config.toml
model = "CTC audio transcriber"
hop_length = 160
vocab_size = 29
norm = "groupnorm"
weight_standardization = false
kernel_size = 3
init = "torch_default"
residual_init = "zero_last"
optimizer = "adamw"
learning_rate = 0.0018
beta1 = 0.9
eps = 1e-08
max_grad_norm = 0.5
batch_size = 128
warmup_steps = 200
Rows from block 11, named by matrix and row number. Rows with one number belong to one channel. Each number is 500 + 25 x the weight over its row's rms, rounded and kept within 0 to 999. All counts start at 0. Numbers have three digits each. After the name is the row's rms in percent of the matrix's.
# filt: filter width-3 conv, dilation 2 (model.blocks.11.filt.weight, 384x384x3), inputs 176-197, a 3 kernel for each
# gate: gate width-3 conv, dilation 2 (model.blocks.11.gate.weight, 384x384x3), inputs 176-197, a 3 kernel for each
filt.133 099:548529520480511524537491480482507484554513486475497502473513490433470475543508489520470464459461475498505467543532499571529492551513513512494494497515482488503501503520511528542524477492472499484496
gate.133 096:450492498487461474440525536482488536471534532504498510478468500533497517481506493425481475481466453459477507469498485505525498504533561490526532543530519541498513506496483497503527521506511492502484
filt.134 100:487507496596547480547510498467481474546516478481502482507487485447480493482496478515516526457467483482484478521511502495503522518514489569547513485485490503513470479500495473472483485489495469454491
gate.134 102:502487505543512511511527494494481507478528518512500503492501516499479500495437411505508482499498490451472468477492477469498486561565526500502486469512524512530537491498506492499512542519515460498500
filt.135 098:480475476481487485488502506476487485468458471489480487477499495529535517541525526477456480505540550504526539508489486501464468433477498474445453465530525497484475496468484506498511476497534518498494
gate.135 097:472480463522501499483498455503502496457497509475504495551527510475451434549549568517515494490498496503499500533565550514526522486513528508498499482495492514515530475499484476468493522518513425438427
filt.136 095:549483441510493479470514451467486512462508514451487500490502506489481493569515484524504440463488493446499544507531499518509479528525485511510474448512488499546507467500516491503495519496481478507499
gate.136 098:506476533458501489474471464544532536519471466510494528486531492452492497508500494547518562455497465527543486529482484494457507510475499486485507485517476471477470501495493502484513517497493525487489
filt.137 097:513523492519505525464520491502493496502524487543535463498497527538512468464492486497529500513508508506516519462507498470505478490478429472498455515520496531508473494541508524498516507509476525525524
gate.137 096:518506519535487473460493516508475476485492517520494495513489482468450453516535540523525490507492478458470500509535497490522509541536498527494475488507516508520483484486482493484515521492486515519526
filt.138 106:538503492422473453484480462491485493500490472489488514476491478498523554438445443507482498454482493477485494454498492493461487531513510498501504510505469487493478477481482545517474507499532562530528
gate.138 106:515515506548521552529512467481471462519508500462472485529500489484473490482474487515498493488484494481487474528532544485473479517507478542501519490496483503472501460453480484500500519495496480485478
filt.139 108:477495515538511506476472473481480486509496509491496491539509501519499510461471500441465475494493509489521540483482505516532525473475488501491502504466481551510500513485478513512516482486484504498510
gate.139 110:492510467512514552507510508481510509518532553494502492507511564473460489509505486541549507491490501506495475533535522504518495517530518531552565495485475514535555470486491506526518458470465486493485
filt.140 105:509514524514500508477524522486501488481510472467481469504510504506517503438479508452518517531525541502519511471513513464492488486514478437469470525521504505494465485498483545542507500508500529527513
gate.140 097:477449473495482507500491463472500493480477450451476494487517488525508512543539542500479485494508519482513498481491477495458445451476539502499488500474502502465503482480472482484506481482526485490501
filt.141 101:502486457459523552511492467470505509449493505494524505457499517489506521535489502510480460521553562510510520510508503502473466461467503440499522506502502434499521480504503483481493500515543528507483
gate.141 103:479485510521470511487514544497519510484507527467480498506523526472461471538521543492531539524519483492518503555535536481478486492517529507511536516547525505476474520533502522535531546536524460498500
filt.142 099:495532510557537505490499538517482487507492523517507516531497514487508525476485523484518520517506490477451479515510499493523516525502493522510517500512495555541497502508505532519494511510475477501508
gate.142 101:499516495538504475501486495483480458524497470440467454551517525461452420457503530470506479483477490471472522444465484472510504519510495527497486526496520538507491486496493498516510494512483463476480
filt.143 089:481484497480493485520496519445468477510517524477505521505485474510535490487469528509507503522502504523500510502489508499523534500491503462474483569543512474489450502526506549544511470490486523493494
gate.143 097:514502471545533518480508471472450452525555508498499472498511495523503490504509530535505495471468470440464490460493507481481474513519508514552515508525516509513521474484455489470502507489477496510478
filt.144 105:512510501480510532525510492517529550499493470497508528498505522498534525538522506512503512502504507543516506501468506524484500532516507505498516522488492500490518481495527491478470490496513476484483
gate.144 099:518534548501491481441505491473477487482523497475478484452494496494484486548552515534529508477445444462482453481508524483499504545528526443501524506506500468510543500489493540537533593535535481502490
filt.145 101:548560539495507465494491496513526498549523487494500488477508492493499518492474487542534510490494482486478444516540522519560536531497491477511511502467484508534542479496478593541538510505500499481457
gate.145 099:500514494487502573485511505479505501482493481480497502482510525498530574517467517516526495443481526466454483502489466486487473505491490505525517466504502498534540457493492502499496483508539516519509
filt.146 092:508507497530501463556518490477501522465456440490523550526518501530535536531557505522535526526532511509516503509526491503516519480478482512513492490483486504466488496505553467463429467495503507519505
gate.146 098:503529525514502500514511485503516499534528480484498491537537530480484504464460487494497504520519480500505470509489479458469464523520507506539535487520485517531514468486482525529488519525531487489442
filt.147 103:484451459486500483488493476498478479461476489483497513519515507488497527474475470498463449517523561487494477499487449499487505479481468508487459531529576487489480499484497519489473517500501504496503
gate.147 102:467504495553483533478521540494518520486521569454505522505498543495459500523511510475524508505486487458517540490516520465499478461514539496512541481505533508498508447505491491502506458472483457494490
filt.148 089:503487495520472475509521504501489469505528518500513495561522502495481502468489487520524514495475463462471446514504487507505501493493468527547542531549516575540506478484461518504511498486473482470463
gate.148 097:534547552529499520481491513511498513532556546497491494533518554487466476490495495525509495473487474474504509530550559468481493533523533527493521482510500533497487457481458505553563523523506463501497
filt.149 103:439471466497493491500517523492476469523503485531513475493491493534477501470476484508519489538495508524531516503532509465495455497514538450472498530501533474476495528503479480488488531494497485509459
gate.149 101:494509473537512511454509492508487509473500492513511521518500500507502490525534504484511497471474474482476508492492481471502483499524510525543525494513535549540539485498488446470462497526498434456457
filt.150 099:533498480517483515502480474486486500520492445528547498501476541481482523506514484515493447483490508508509495516515481513503479492490443549545524483501494497471498509541497483465443507488487519556501
gate.150 101:490518529501540619465486484520536489466530540508497493527564537500485471521482510515531512533519479513515481516512519466495482480502504488503528493510476481532532458473451478489508529530513503521495
filt.151 098:499478495511474464534487496525524456495518496504470461530532510491480510490478499496481474520514491496520500537528482501490490481512556498486472515544520485487519513513455495538518498526510483511515
gate.151 096:467463480495503525513498525487494484486496527523509492473461485498485484524494498495521550524489453512520500503503514506489492494506540502516530542494492508496492514526501506485507525524549496485481
filt.152 100:503514524516503490505535511502511524524568568532519533480489486531502475541529534536534500504496473490507506504537551518539558503483504505512531498487505492491507506496503456493517481470486485531506
gate.152 095:524521540523535513529514473526531534520515531499463503513537523496512543500503507506512511506535508491512485490509475495482492516511534513516547510538525505515546484479477501518568507511526500479497
filt.153 096:476471468482501523547526513448470494507505495515498494468476475493477498535516507523506502486496527465496546474500541494495498509506469497480505514516492473469465489495507444470470547529495511505521
gate.153 099:487506545515508567510509496472501495498526582496482504460490518469489511528487475523518534513507469502491464535521524487492507508504507504536553517488498520543560486483514471497561496486527500489493
filt.154 088:519504517536526497554505448497517496489496463439468492493508484489524542517511488536492488508521495474501467528500483492490502501493478482488453493506521508516507467468493489493504504507514502498495
gate.154 092:489523475484483492553536498447468440531530497509499467483485484483479489480468482518526502482449461453452470468499496468491481538507462507532528571541530498501482490491475482512487474480493501494515
filt.155 096:482479490489454477493526508520503480511542519524505501484504471490496523541527497517523510536515489542555515500514483500517491510494510496513500505520488519505495545519479449469465480459471519521502
gate.155 099:502477482541484483485525472491492484454469474488471473545529524497475503515478482516490460502518500445509487511512504495493482458476495507486478494533554496492525504479478478472503519478481470502491
filt.156 102:523531557506512503482486485499530541471502512490503535484519525429497517503478495510529558489489483491531524534512490528494512518509514502500515482501494539515523470500521546551575506533554474504524
gate.156 103:556558527563523534516521512499527500506523520536533520502506504534504479547513516520534502478488476479507508516527537506532522565536539560517533519524518531524532507510473521530479520516480468512499
filt.157 108:483524534473486493489516500527511511494493485466484483509481485503505525517552540490521510501484473540520532497480471483497482485511488498485483449456460521496463499493479472466467488487494505510494
gate.157 102:486506476490477465528518465502530521471514486493516490541562564512490509510502514531550506509498502503512514479507490465485476525525505492514496515534531490511536500499480464519506541533511483503496
filt.158 099:540510512470462478519524521531529524507498508550540536473488483510488498524493501531516512451484449483493485495501503514522502531495523504490510488506465522501495491481456510476456539504493500486461
gate.158 102:533517474529491503487489455471502480509498496478512495477494502466486457528511509539522491483519496457460470497495470532513476487480490513508497482541565494506535460498465550553564519508512486522504
filt.159 086:482461463491453478482478474520527506512502498506521498497491500511497477520506506538544496506499493496538531460467467499490487512499501475462485532528522481464466494495475495484471522498468520533500
gate.159 090:483490491490470520516540527494500515514553563517499494530523549531505515449457464515524505487470482481493497471517523440476467497513530488518561532520529503511505468469459496505509500496502514520488
filt.160 103:473510534509506503547534522500501483509507521473494514519501492481473486553514492536494476472472451485475471505519499486486484500522525502535539507500520515520501499486491412449509451459462481496484
gate.160 099:530493499507499529522516483471499496522515494513519509497502492438466493547533563531516511476517519483493464550522482513475455523494484538528500487524483469449459487480493522516483494474489464494490
filt.161 095:491493499519530482461478493505485516446452463485480492520521522517486478482498477469497507517493482493472473445474497471494503488468468473478485488498504527499500490506464495489484461472463473481503
gate.161 094:502477505511493504563501450471488475537522435517483452494524518520499489519489507545500464498507487470487464498481461493493493511478454505495491529520495489496506510503474497501521546478470464507501
filt.162 106:484479508482470449529496487478508496497486504506507539518518446524514488509502514476457484497520482483494475484480483530523537495482512510516533527539527474505519490491501502496519434470471494510515
gate.162 107:492503479574537484519505506511514521480511540525527520522507501519478454526542508515508481501505476483490508523529511482498486475508541523527511464489509491487508513492482448510534499493496417453501
filt.163 102:487470509472509499491477446497474473530500480494477481442477476473485499495469486472436470518517497504497480527506497507460456529512513481481491523521468483485488517483436521525523522525524522507483
gate.163 104:488487501511494496493512472511501494497511497508534505529542551542533525525499491489472456515518504491472474478458425486475435490489499506520497484532515474490516488486457462466465479467468474503484
filt.164 093:463532568471487523496483544484495512455465521499522506507479510474499499489484515498550564490500482527471472479462521454505543516523549489495526532515491480505530508500498521512546504514510488503478
gate.164 090:515511506467484494521509478474486492469458443516542519457487470440468496477451477486450473488487468498492430524492460481475477490469474472502516520528485484492474493495523527508526454464502551517487
filt.165 084:527525503529516498520473491521491491579549570519516527526542528462487488505456470483473469472461461508482479526481494531524533497506521558534519521514546521527546536521536523543548454451472482483472
gate.165 094:483472421515504510501514497465488497454463473471484506527532545503513539510500514507483458510519550488510507503493471522502476461475467516523506483513530466456465495487497462484449447466460473484486
filt.166 109:465501487572523539491517488525511488495491442506495491510504494507507489514508539487499473511501524512501461490492469475502471507506490512501473500495491517516500507509515463479504509472479487512506
gate.166 111:547544525526528550476522525490501499508524501506510481494515532511526514520507536508524528487515508479483489520517516481474477500520520484498492444468476460466494435460485545513473498509546461490445
filt.167 087:502491496528512501471476502486477449526515517495509517508518476517496474492525565480460523498511504489506491515523529460453473481500546499499528475503520465496528483494483475486472487489521493481487
gate.167 090:512510464527528512459509473484487464504531503487504484476476484510488504506475482484487489455458456427455475478503465496468427515527506518544482501505519581569523496488474499495456503485485497488464
filt.168 102:466497515556545538536492506485455485544513530483498487517495518494485470466492518478501531500493493492482480529498488474511510516509527562523520488503521513504513462487494462472498448472498483513509
gate.168 102:533510502503525529533537536480492462504526537528526518485507501494474468522519493509513507481499484437461481471500506481494481542550537528532532532528486514521484480493483487481459508522501477482486
filt.169 097:506520503500490501453522584508536503443488507500507495483483477515477465536527537509570556509502489492486518456526567452510518508532542483531537480459481478491494469500508493482460529532522474491499
gate.169 099:475554505510506517431559549493477501468538542505501490513507536531505525463504511465553494478494520483457497475510494460530502489492476499517517507540537532507526499520507526518503486508493470498494
filt.170 081:547503471503496487586548511495495529545527472516497500469486486496502471535536536499487526508509519504488533540506479534495487533538537556534500503524460524506505496508514466498496492521519484490506
gate.170 084:492474465522515525459499480519504466471487424472522501546537528480507523481475530499485456460497504475483482508488449472473468522492466509525503467496482551508500447441495504461426496481484492498472
filt.171 100:532510509465504546484497484550533507532503478546515504482507518520493511480496494504490487488494472510520478450500504496492514516510478458493499522506478463483519487488522552516476490481485557507471
gate.171 101:485494498503492503477490459487479446474469419485492486534521493479476488492549537496474456507500457485517462514535520501497489495479486494502503506489500522496496513513495498489484497484489492496494
filt.172 098:472487501475505473534479434476462466492478483487463492533510465524518497502513502485475487520503500544473424496477466453482481504502510494471456530496461449476482538490471477487525488490506519492504
gate.172 097:490510467514505532507502526477493498507509511509515502492493537495510496528549520493505506459468511470478525472470505479503490556516518538532540481468517505517509493497483475480447508492484478507488
filt.173 093:487480517485475519506483495534499483534512512531512514515510488485493497544544527516481484518512504516505478544531507538496503470478509511495480444462469489455476507479479477497512478464487500521502
gate.173 093:458481504472476500506531496507502488473492453532509491512513498536515501470492518471459435518545514515527515484523483469478461483514521478494518529523492508509531494491489500517519523506549497539488
filt.174 103:515512505498504484502501513461455439486478468478496479470455444451476465479500525480505519470465463487467457493510523495507529482485489466502473473514500478490444477502494493486460495513490498466489
gate.174 098:499475497518520493506479485503494501514537516522498522499484460503461451538583591512481492507508494497502490516536528511497507490528548521525504508489479465487484513491494464488491543508476458458479
filt.175 102:547502487482496499477500492478481459530522501493486493501505493497497543526511506510464474474483469461484504493510506526484481510499521496489503508492504510505519500505453530511501529501502513505490
gate.175 098:489479467556533546517566505472496470502483436511516495521545517486478482533492498539512461478514519458501496509513493488469420521510501522553524512516509503502505480495462499480491507504510474485461
filt.176 104:520519491471479469455497483504534546473497514505502523499512526545540525481501499483488501523527557480513566472510515485494510468484485456483480511539567470485494451473517527545547499515519520522535
gate.176 095:516534492507492528511545517476489493506537530519525476547532547491489475492473474505528480473485511466488498487513521500539503498508515524545560526530529527523525478496453530516548496468467481509495
filt.177 108:458485462511504475499489500495523499478516510478487479546521531510505497512534481470487486530527511492528529477507512497508503463501479495476454501497551516498502517545545464512518487509518490500512
gate.177 111:506483482516506486516545540488496485490513475535548522535531494555542524525507501486511490490495491474482475472481445498509491518528525530546494500514535545538505499485472491495507503490492471506499
filt.178 101:535530481529514494536519547514502482535532523508489447522514505498502486522531522530550522487485529493492513512514534493522498564532478536523471519511516540520461493490476506506485540540528508495501
gate.178 102:520505505498474473492471484475498504517524537511498513487495497481468470523498489500507493475497453483473438477505490500494479492496549506500543475490507502494536495460467519509498517504504496511500
filt.179 098:530539527498485506468469464489490500490466469519482465455455500502493526521514493510485449463475498484480489505509507485505501543492462492487467460452443503462482502498490504507503550502520502524496
gate.179 100:533536497527515491493501527469481478506518545487496502507500496508451449518495505522498485462455429417447471505528537486505492498516540487509528522521542502512534501497477516525519530523531479498486
filt.180 114:540536535463508495455467469516503526496473495504496519490478458468494485471488518505499494490495478509496493479494514518497520459465486466477484548517515498493531524512522592550549510516518542501495
gate.180 109:491494510523509543481489532492502474515525531498528513475459464475475484532491524459507529520499469507511481516517506509520508544553534525507519524538555543537542490533525524536494495499499485521519
filt.181 105:491508529493477519486519543512508529509511533521533534498506520516540575496489457517524520511515506512498494509466470493517504516500497505507505504549500526522506524545542514500497497504489509543552
gate.181 106:486479466503485467508554510470479478508530528513484476505502492521494447470509499489488468465474493416476508478540522491513495496515534508518484538544543506522486499504501483491523501493491475473483
filt.182 091:520512503433454491457463458499565543457479467508553561448480490507489514515508503517510492472491483468516493490515506522503491477488519489513527496504504488500526483504522527511490547531517516536497
gate.182 094:459455485568539538541545523506484450539522514469476470529526523461468438543498476490482464505488477502505474519512513475469480539524504532517509491510524492513526482444462499501506505477475433459464
filt.183 103:524508504517513533506550558542511570511534527496507516515511566521492500487486507506529541533490509523515536510506535504496492528553522487507524528518458541512508492494536514515487529538533515512510
gate.183 105:553501494513508585519512501509504497513504520496527531494505515507514521488453428538493480443478502484487454533492472508472466548520476530518523459511510554528523466467476542505474490470480493494471
filt.184 101:461502534551514507471486490477478500473507507474468472494469462488477485499496485430477500512478479498478486524511495476518526501517525449463490503499493529522519471482458486527535474489508464501497
gate.184 102:522517514526524533485489459506515494532511447523514494523536546472483486479465479493474477499517473505503429504511470505487483534508462521517503505529459522519515496507492534513478519494485492479457
filt.185 095:483473519491487480472445448476491498489482508503494514470478460526482518544495516476465490535540529523514492512497484470468499513504497486462479568540525468459450519502502510510557517504505507495518
gate.185 098:523505514517478489491505462508511516448500485504525531536541544484481523539507492524512497472503491483534499508533505506509525518518489516520544480507485559528570512510508492490504521502488449484506
filt.186 090:489498486495488493530528479510496498503503466537515500479496516500471477508537508498483441500489516478514543465513479504497461474486472512505489480480502486472453498471477458493484508473483487505528
gate.186 092:534511464525516521544538476480492472503504488493498496516545522478480495532549523548514488467487493472484454516532495520514475499487502523559555529520519515516517487479477493507477500485485477457443
filt.187 097:500515541537521514521493490519503479479494516490482491537519505448474482489501537473448480518485454517526485476491472510477519496516499486475515501504509522503497514512527482518557439444433506526537
gate.187 097:473500512519527554440492487507508524453481528520515520521525551536519508472479464454466468528511484505491473469485488444460479511518509451502517453497497488549575489507517483501512491497486483490484
filt.188 105:514502481476496496540513460527530519507516500523506501518524508507503500472488480497464463491508526525552544478485480518503493516519503512519491525503493491498504521530532491477494478493506504473486
gate.188 101:482516505506502506512550511468459469537537491474485485481482476495515509488477459507526496478489489460478462475500477465478444506503521474489479514509487477471475485492465532525526482504529519500459
filt.189 097:501483485561516527508500490541546537551534503527527533528479468511502472478458483492496473503502502478496475491482455514498468502520540558512498561522473602541511501500476492507509491496473505538512
gate.189 098:487519512513511530462508523456490493471499543474468508513517532495466462525506490499518497484478481458473478477507519444479488490498539507530567480484504441475509450456480487484488497492478458454438
filt.190 103:516529505526489444492519509495491504499482465485490501511514513511513531506504492501523535483495527490481517452485445476500509510505437512524462521478508494497457489467519487476465479494490505481498
gate.190 107:467508520459490519416511515478481485437513560503514530496483477530514517484489505478510520511481447458468502421474505468494498445509520460503568490499478496537525484464469460481483479490506516502498
filt.191 113:498498491496491483446465460553554542479487457504499467525525544472459470507501515513506473484504520515538526513519503516521497498494462477477485477493463519494474494500472504515515527547512463480466
gate.191 109:500481486562545528572532498499484480524522486529527517520521511475494495522527514528511497481492482497506470516524488512509487541558523575547541526516523518505508485487473520511500511528520467465457
filt.192 084:506487481511488515555516473478490500557543509490486512512505528464503551497479468511511520487478471501526512566537507567514538510506509532514551522500460556509546491490540511511496458478501499491497
gate.192 089:518517495511497532484505473479501466498506484468478463511528514496487522503490492552544484450451458462484467517510494467477458504495507500513542477469461486479497490477451509512483532518496483499479
filt.193 091:529495491509491508519536518510498494511543521494485507449486486496478494504508509538525524522522471487564514542564540538525511532517526499498496482476460517482531503502499512503484527524525498514506
gate.193 097:463496505511490545505493542499496484510511521506522484491475526561524529518512483432493477520502515513500506464509526447507466555549554487491524504494517510499528459509505513529510517541522523512461
filt.194 091:533451455486486446519516418480497505564528437511463496458507468491507501518493466514437416432501500468511510485491421519466464537501473509488442483506469528511471492474487508474476493484468496499504
gate.194 095:523461512467513502509464464539529501496454467512477528479519482453499476487463511528476523513542484531528471499492515505434488520458499467472486526532489507517500518524532520495513532507500548518540
filt.195 103:514503515549500520523516533527522513502477476528510485513510520536517478483469469489510506467489481484487488507488478476489479524506499514496499478519465562531487497498474513514499500500467480506519
gate.195 106:530521489510500520510527528480488486508514553510501513508515534460470472498479473515513504452466480464480501516526535513512509530502486536530555512500522530525512494501524527504521523507523480502498
filt.196 097:517510518509540530528518484531547540504531493514523513525526537467487477474470466504506506515502509533491476496477470502467465481471467487524508484471453488507477505489479503498504503458473521525521
gate.196 098:495499482532524549529536507482506525499516512521512514503537539481483497561541519528521469483480484472480464503497486517516478532521519547550564514524500516516552495487489501499478483471477498497486
filt.197 106:483486484485479506450448474466509513435460485518530507474511490497511518508449504451499528500509484493495477471451443474457467508496500479479481490505484476513528460481463502492485524509496499502511
gate.197 103:521500493479497528500523510455463468503524544466471532480491485464480502508536533493506499474494492481487491523539503491467477512500532496519531500513537454456490473472493524507500506519540502507518
filt.198 104:507462464443462456545495504543514513542497474529511506496509485478511504475473490543482500533555559534554546525490501525475466492484506513484481517526501468476455555534533517496493518518523548526518
gate.198 102:457499490518485464498545497479488465483517499479471455560544503490451458500506514529532485506483492472506527508532521475499501505532516500527525521542516493500491456482492487490484532522508469483498
filt.199 107:430456482473488466457464487459465473454468511461478492495490483522534524453497508458447476510531527498496508454468466466472508415451494457472476446482524447473492463481473468493532449487503502496522
gate.199 105:470466447523506520499509500457485513510520502465504522515505508513517552534496489526523503474507539476503513511494494476485461495475481489496508523527542525513514499506487457450430509485521509512482
filt.200 090:504504520516509498508481477534508499496484489544494506523513524503510471494496510507499500534515496519501489535504509514527528513479481487473502503505494545540526522524510490513535480465471450469483
gate.200 095:524506508507516507477488475487493528499504502502489515497515513484499543506509549485460464463485534455475497510490500495478472498484496500487481499509507479483481459468484504485496464484530473475441
filt.201 102:475524556528499477472470546470465491472500556440485501538487511496493469467509526480530544537483479490451513463483521486535534474508497508512529502490530487502451470482520442471501507530515487490511
gate.201 099:496483513495491482498503469475465460512495457484474512470497446509513536475501497479484526522542503503516413531540511494475488494478496489506475499513519515475471507495498510521524502489515475484516
filt.202 110:516507506512525541467497482523521506525537495518517502511527532511506501520530511487518514520501485529531538503496499500486485497521511490502520516496492469498500517501506512497501507513517497468442
gate.202 105:481475460480485476476477458490494507488503514545518517501499500528501492531546521482487465540497470514483477493501491505504473505488492500491487529491524489464503532512494483479515530503493492477485
filt.203 109:536527510475483479489488472521523508512497480552545535491512499518509516501537511505474463504521523501513515522520493545520512483492476529520487471482487537526492473479490521513488507526496488479478
gate.203 102:527509472481488483514500483517522505514501505519523525516535532482488520491484476531492473479492500478478485491485481476460467528536505512511498548579587496494485487483496549558518547528509519509471
filt.204 102:545555569489516544483500456533505491538535505511481500515514496471493498468494519505475485476474448486469431485495510473492510527508504503521521515513460527508528482477495550535530528501524517478448
gate.204 099:437455494480512512531525535482469466497498466473458491502499459488486503484516524467471527534507481493492440510512520495474473465473487484499515528484481512515505509494489519509504488465489505492515
filt.205 107:478515498480490506480481502492498490500513545530513493453473482469483478510491472509506507501499483502499496504490477521524520514507510504491509496489474509523538512492488521529557480494497485512530
gate.205 103:487516486488520526509522505503493491479484502508499477543558562565533541453510522497516498539543546496505502459488470457497480481493491517536520537515531500521508491487490455457460508513529545514517
filt.206 086:472504511500488504481486533513513463487460451540513482514482473555541502475487519473500489510491489488480504443431464464470481464458479520499525506498487511499474507479467463493482483474453503556511
gate.206 087:503496496518509521488496504473493470531528525483498493514525524427460454507493492516495498447476463459504471508520526489512514522510518507519545493528564448484531498485483512528527531501525479481437
filt.207 094:526501485505484495533522501530515524486487470490484459512529541502535528513503495529495479516545541496516521501468467501489449486463515524512500469510496510480513484512474461460467477491520556542468
gate.207 094:483500506566529522549534492490495501473507476503509483525539549498467481536521519540529512521509521499512498515500491446459467521529497520520519505504482516515505491487469458493479527517516471483475
filt.208 101:514480474474484479504513489494490473554524501516510532438451428508483517509523506491497522467497526492524511489520504513504501541522511505478459499510536547517474475495506530512505476491511512487497
gate.208 097:521478469534495520503525502512485448473463424500479482560562531486478494506502516485481461471510500491492471472492465490493482545508518571541530425474472536512534493493502484454430482476442469499481
filt.209 088:502485485486485491453468496503482513492494534513487464476493511545516488523494473465484516487510481480500506476465454483473483532493495481455459492500506508474476492501482457444443509508479497498503
gate.209 088:524518494486469501503515526463496459544530511484519508434493489472502545528489493495488485473496525484489483501461471493483470559514519499514514543563588481487473482491515536530488500494520514546543
filt.210 095:476562500544501481448521521489526537443527547480526493505465528517487500497495482478565481494469511482454527455514510453532486491515477494510502476499503485505487474509478493511504482498478455499478
gate.210 092:468538570512517493480507576482483519443492550466496504503471506495496506497559514456565583484455488507479511482519521479527546516543554502501533503496547518490483496500522459504500505523533507506519
filt.211 107:525500472476493494510514433504497477480491475491476478508503491475485502513488490509494449520539536501499517486477442536501442489475487481479442470512528462443450489484500505498495532484479490488488
gate.211 112:493512497559532518528526503486503518486501506489497497536516513521517481496556581498522528507507515473489517496512568456478485490518522521526520485463481502512506463482488479500518530523525484485500
filt.212 086:471497460513492495524570510537518511482497473518493476526502535538516499498481474505507466530528542524521543501514531485516514505511476488507488495518521483504500480516536423444470475484486453485478
gate.212 096:472475488531505514500534539463459480511516546495475466487485500535478475482511516489505518525526517489512478472490456467464450503515517484478512520539554475458473471470455486511522511534519500495526
filt.213 104:535480495500502507542514497498494475535537497513519491497505518455433452466458501549515500460484479457464458526517510508488487535541521505510482507517500487509493494501476491501497482469446496496471
gate.213 106:511484490536510535495500511489510501549540528503518515543526532495493494548528521544509516498501507480486485519495476513515491500497525545531532463495542554548539507507505518504523502478474506523511
filt.214 106:479491507506505497514485498518509464493500472509497465505524529448490497528507528501493479500501505503514524503489512477474508524507481503482473522540533523543510501537527490506536512480476495490513
gate.214 097:476470455513498479515507479482496505521504461513502473536507478533482474486523505510499487491505519479511529473513513466462474508507475544544543535512483500500464470476467458463465505491514489469480
filt.215 113:532518511531487515512522503468511499491507517502501480477506513499498522543499480523519511488512485472500476492547522516523525511473456521506516494506493516503507498520542498490500515503477514535535
gate.215 105:520472468506489545527531514485467472530518479472472460500530530466475495497429434515487481434457475479507485503498500498492488530521519508493530534551521521500498503494478509498501498482496492498457
filt.216 097:495497501495518516522504523472478476510493477492490488512505506485516528480502504523520530506499528495482491459493510478478489501491442519530519504468451492499473479484496518490478505495474537516549
gate.216 097:486488488550500513498535505494487485526517523498493506524526537495469498519490477489496457537491495477488484487511496489482455498526522520518554521534535545523540512477507488506485477471473503524506
filt.217 104:484478520499512481552514533493460488522509513506506526500484458483497478516528544519507542508507506538522533533513535526504530518519549501503498528475500496495482482471495524487468531519517485479512
gate.217 108:532522475521515525556551514454455471536521516485501519502505508481485481570528494492497516478476478483484489538509498515498486541552543560537530497521553521497504503491483501492488475501531475495492
filt.218 091:488503491487512510471502475477501486470516497465483499492504470493486496496518539465451472518518510484507494471482487551513493434468495470498499514499519511515488488492515481491483469476497524533513
gate.218 091:459460459489486485488507522476469462468501493505500465476478482470480462507483502490495499528501487510499508496486496481482480538555549496495484542569543507522499495500471470495495504507490484498543
filt.219 098:559519467530508499495502440498505518519536455506503489474501494500478489563540527541474423448479504451508547508504462545498457524531482517489459480504495541512485507498518503506480533490465497505501
gate.219 098:523476499466484504517529525530521488494483464500502487473493471483495504490457502556511503505552487500520470505492495516467471525500513447464489457523507501472486500508492551501472520505496552527486
filt.220 094:464496501530504476467469481505504506435445487484485512519500531514528515510497439469481493531508497515476485515504507499515533509498452498495514482478510491497514486473507471488476512508482433458510
gate.220 098:496476494554545544553522504502499476521510511497485465543528550478481468508532505514495497513512497508502473498497514501484489514517514510524531491458481534518527463462471507489484486470466465474483
filt.221 097:463499489528520512475464503482474516447462512435477470533486518523530489499536545460492511550520523496448491506490523488498497437479493469458465522489491466487487497505487486484497467495498484491515
gate.221 102:496503507476452467467474529501510503495510516494525524533528529472496514507507487514478482471463475482482490514495499482490508507537563523537563482510521520533527491479478503528534499476482472505518
filt.222 096:532519492520482529488501520476528528484504538507510506432462518510481464539504505507527506474482474477496527503554587496554535505508520526506544485520497493520541480533518503527543520509487471491490
gate.222 092:483480485518543518512525525460484489490497500479488504501510490506514530521528521500532524527511499478466466493485530457451482496508507490503470510509550447495487486489516473479491524543577510461462
filt.223 090:495501520516516515532506496471492527505494485508513550489498490505513480518523513512520510494506506512513515536532537519543517534505475513484478493480449487486471494506552499499485496504500496509498
gate.223 091:488490513514488520533492453498518509533520490475476433508553579492479478478444494515492497504504485489490462537515535466475488533484461500491494503523504486482522475516511536526544524527541444444436
filt.224 094:495495543454500539468478518512530523487522528479517516476493521447493497500481495468493520514525511521510489517479478511481493489513492461475524483533490489519528470500511536514498454485507544513509
gate.224 089:486486493517536558510514476484491503506506515478464491537553546485492523493477474493477484504493472487479449470490489509484457483490509511561569532527493532546546503496480484521533490477481478468466
filt.225 108:478507553523535515492502572522520488465471511481466472520501491503510501499522543486501530555540500511502493509498490474496529472494504497524539517515475484545528531528510501504471503511491516508533
gate.225 103:511504479516499462538531487498498494533521484482475474483477476500508508493516515522517497480475496475466481522546515484496478536532518543546521507504503518529507521496472471491506537533532468466492
filt.226 092:538531490495479482481516502502522534514534554542544538452463502508518557515495484531507503492499515491521555562527504546522510504507514509519528476521532510504507520517522522510500500505548496500535
gate.226 093:523528528510483501471496493480497509453496522489504499473494529482491498466458486501495471445461489457434464473485514485530520533512516482519522458483499507519532497514518553516543516525537482495494